A small segmentation model, trained from scratch: encoder depths [4, 7, 4].
Rows from block 2 of the encoder of a small segmentation model, named by matrix and row number. Rows with one number belong to one channel. Each number is 500 + 50 x the weight over its row's rms, rounded and kept within 0 to 999. All counts start at 0. Numbers have three digits each.
Before each channel's rows are labels from the 100 images, of 14976, where the channel reaches its highest value: "top examples" is what is common among them; "peak at" is the part of the image that holds the peak. Only what is clearly more common there than usual is listed. The data: rendered rooms with furniture. In brackets: how many of the 100, against the usual share in percent.
# convs1: 3x3 conv (encoder.blocks.2.convs.1.weight, 48x48x3x3, each kernel summed), inputs 0-47
# convs2: expand pointwise conv (encoder.blocks.2.convs.2.weight, 192x48x1x1, transposed), outputs 0-47

top examples: flower (60 vs 15.4)
peak at: centre (42 vs 11.1); middle left (29 vs 11.1)
convs1.29:420539535465442456443462470485444429481409525545439510421494430524450408501465429445500595531540458455492480564544562474480541481460538516396520
convs2.29:476376457477410480469499425398521468578478427428432445511531455539542522488488490503537554513494505538509580500522475511516516503473537550478495

top examples: lamp (46 vs 15.1); count: four (44 vs 18.4); umbrella (41 vs 15.4)
peak at: centre (28 vs 11.1)
convs1.0:555388528511502507533463482485536467393465425446513465513496512522540529530533462509499540484516385540476535459392641460468526538476486512579572
convs2.0:584564448526564467467538526580571445497519465514574536461534551471492469463434421501527496339474432446530457491500460519553570489475556450460560

top examples: lamp (50 vs 15.1); count: four (38 vs 18.4)
peak at: bottom right (34 vs 11.1); middle right (27 vs 11.1)
convs1.33:426509470613493485466487483524503537476531539512429493550499521586446498568491554442503463554605438513476542510512443465473522465495464486376636
convs2.33:480534494484482522484516493444500520610474504542532455452485536464523502388483525382440457434465545451564517483430393500500485462473530536458565

top examples: trophy (38 vs 15.2)
peak at: centre (33 vs 11.1)
convs1.43:428417409491517490518575546573435481548544595536478453495543498474509487512491544428476453603469634443535453484501474498467439418476484484470502
convs2.43:464425570521413616495527408446511436500464473471483435496536458513450530537524588513409521515409574407544473579485589471514573501486515435502477

top examples: red walls (38 vs 8.1); arch (35 vs 15)
peak at: centre (37 vs 11.1)
convs1.28:523520533554450532452527625476490562498475555551524428525475579517524549513497457431563527440426488494592528483598387531542482475441484494458439
convs2.28:475401444533510467399464399410462534486418482440570513462554563464444524441496538443511401550582476555511573456556526505470537557496480461508449

top examples: red walls (28 vs 8.1)
peak at: centre (30 vs 11.1)
convs1.5:515438519475537618611549483504515446493543366433490548473482431506544518517479467516505483491511529505573454485391539449521464557414519513561447
convs2.5:491471481593477529582450487511438400512506431442513498566578541430544419460523534520470506562547421578524478491578413576535399519486493531437382

top examples: umbrella (53 vs 15.4); largest object: umbrella (26 vs 6.1)
peak at: middle right (59 vs 11.1)
convs1.16:491438460429552589465404470499475570501498441558421499567516553498601433478510554476513445533396520523514481549499454445532539395547489539519483
convs2.16:499453429540451509472447433351574428459436519472536473483463506509523382412465534426488485522543463536520509461497423533507463473484526572537576

top examples: window (94 vs 59.7)
peak at: centre (54 vs 11.1)
convs1.38:472490367596505531473555536504460437489460436484474558493460477531428392500500511462467476510512512370476369453554459492517532455497485495459494
convs2.38:592449543497571524429444511561524442412492440517503406495512546513559577458506505530436525439465503578484531534545522468457512573552494504579472

top examples: barrel (84 vs 15.2); largest object: barrel (80 vs 9.6)
peak at: bottom left (43 vs 11.1); bottom right (28 vs 11.1)
convs1.26:504498531492495479534486424444491404396482408401516448553483487525529486529459463520561548471501338561462467438492489511448512500522574468487562
convs2.26:494509529550495479492465561548495507486365456465430581348478556520577438415494525495508561413464478539540449519472529504510547599498460543460539

top examples: barrel (55 vs 15.2); largest object: barrel (42 vs 9.6)
peak at: middle right (40 vs 11.1); centre (27 vs 11.1)
convs1.4:621443560456526582528489426588461528459538499474474532513581436480504461521493570579403480477557547532454538493479535459501568531481600494520453
convs2.4:402497496477485506516590499522557468572537471586466415469501429450505490498457447460489438485496476430565463457497454526498471494467550472519435

top examples: dog (43 vs 15)
peak at: middle left (28 vs 11.1)
convs1.32:575536553495458452480424320486495531465456482487454533535454399497557465462470492544477435493509441457485480519539542501514461583505479426567438
convs2.32:346448401481528415540559498487504465531479523470511502506449519530580510447447456468543572432487468467448496537501490418509534453373512432520451

top examples: table (48 vs 15.5); dog (36 vs 15)
peak at: centre (32 vs 11.1)
convs1.7:529572525534440404436520447456515488478461417443405443533523442500450475508507468499505500374482436525497538471537461576444474426534492485391538
convs2.7:459527471506535494407567571486592570419529543563482563423494493525471446541566428581571481593493430506551464508487484481470531523543431422477493

top examples: arch (39 vs 15)
peak at: centre (49 vs 11.1)
convs1.15:351408455551379552448512526460481512495483497525566418541441483488548452503553507478474488474474491492462470537478384580517477440443526462510487
convs2.15:565429429636472534520503485505489560468509514431536524511486622427551468467523476545472490456488460522519538420424462540445520490493494552508516

top examples: purple walls (28 vs 8.3)
peak at: top left (100 vs 11.1)
convs1.2:475503431597428450499513518473454438407468395401513435526469455430455524471449501483466486493472401507454457414467447540462513446524448503457543
convs2.2:450483592432472492440577490483545501442478458523490447324506488531527512530508488505510428543502529461532462471463532472448476529615522392541536

top examples: red walls (37 vs 8.1)
peak at: centre (44 vs 11.1)
convs1.8:523404487532557600551525560517467497487564541468534571483566509539488536547634494555543475583500495544544498493487443567536558545548537577564456
convs2.8:400503506504464490501470527452421421456445457433444462479515570509535438427541483421497435533498438527533465455422457455479391528562502473466489

top examples: flower (45 vs 15.4); dog (33 vs 15)
peak at: bottom right (34 vs 11.1); middle right (34 vs 11.1)
convs1.17:456402511526477420445506455529524428541476415495477462487457390466566426531487435422525484549516443402536475529402517488494454480437459473487448
convs2.17:555511527465451450506512551536573519576472528486584471453552450562488508571644501498529519492550407536362496489548518457475531579483534456500457

top examples: barrel (85 vs 15.2); largest object: barrel (78 vs 9.6)
peak at: middle right (50 vs 11.1)
convs1.35:584529541442484414475448414507507523550469521521458417475549483445461458487432476538489464428482531616498555507505502513455512531527651511484415
convs2.35:486504549440563502542504501418427525502510508455440568493515497427426420533453488488559539468450520493618487470487545398422501504536584480595474

top examples: white walls (61 vs 7.7); grey walls (36 vs 8.3)
peak at: top right (78 vs 11.1)
convs1.30:543438432498429442457447442420484481444466428425479376503432497436465464489444480520493496524454444539481439469490565501453531490467507532432613
convs2.30:517383561512518581519467429466439497453519428492505490460466500447458482508433463590501354404468478600546346410516466476434556494542498462498461

top examples: arch (40 vs 15); chair (34 vs 15.3)
peak at: centre (30 vs 11.1)
convs1.20:509479502466428414482524422500491552607439454525473437502587491428476448440460450503454342453472581501477517527540527541465475488477481440528504
convs2.20:555583476561494456538557546534516484484501461565447501524478505476503458519482486550482512450417506410495477342433571426457557481537456567550460

top examples: barrel (35 vs 15.2); largest object: barrel (29 vs 9.6)
peak at: middle right (30 vs 11.1)
convs1.19:503437545535426435440410540510461507470506439491503391568530552477408513498441477462458518418478487507512566514514414474467472399511575448433532
convs2.19:447457489545555576520426515483415540463473493566507502469599510532473501506558480472516501427546601534600565522440503511555479450487504468420526

top examples: purple walls (30 vs 8.3)
peak at: top left (39 vs 11.1); top right (33 vs 11.1)
convs1.18:395386502549448450442481510489476463480470412447501501484446490438533462460542495495428538532449465473418503420382495506443499539406515501476564
convs2.18:401486507488453487447471573530478484489551426510550424455462519564520499544476442464464470520530457439530447507519474405430536623527548511584492

top examples: dog (36 vs 15)
peak at: middle right (31 vs 11.1); centre (28 vs 11.1)
convs1.13:586583503464557439496420432487519573504451506531383432524579445479461474488412516422442441515510515517501508533535522457477410469595529517509497
convs2.13:407488507417529487506498498458598498505478553514457587538461499443547454489527470452584465507478523477472544425494452411426501462486532481532457

top examples: arch (35 vs 15)
peak at: top centre (38 vs 11.1); centre (28 vs 11.1)
convs1.11:542472464465580534545530547499558515459490438588457547475565626550485481507493581475517486596472499403506448422572499470456461456531431470442500
convs2.11:481537575572567524466488534417488537538540536493504474579558527565493534511521531495447600529486510515486506531463473558527505406449550561475580

top examples: barrel (71 vs 15.2); largest object: barrel (66 vs 9.6)
peak at: bottom right (29 vs 11.1)
convs1.41:518441547540458477556465439609534428452555478423527397467488490492532419522412485505535500573507502521475552445402458449506515540494466444541591
convs2.41:553587462530513573509567512516493439561411423521469484474479494553410468501573510500400474496536522465575375531458536434463472447503522481381438

top examples: count: four (42 vs 18.4); ladder (36 vs 15.3)
peak at: centre (32 vs 11.1); bottom left (29 vs 11.1)
convs1.39:383528464427518550461593500516445468577479442495484540475364510522545497450482508495448502507571477494432552538527486508497481542461598541452402
convs2.39:495489489508533439465512485535443480454480400494586429495449499483497460519554544498512579447530473423494541516455514582603442503514403476482533

top examples: window (95 vs 59.7); red walls (40 vs 8.1)
peak at: centre (49 vs 11.1); top centre (30 vs 11.1)
convs1.44:522518501425542552455601541474477514429487436512539520512488535557505559486582519514518498483493439433495516416506441556450513473536613614397445
convs2.44:485568522537582443567565505439454440456532487401411431529468563470604585492383510429451572516451471519510460408525493549533510532534555549461561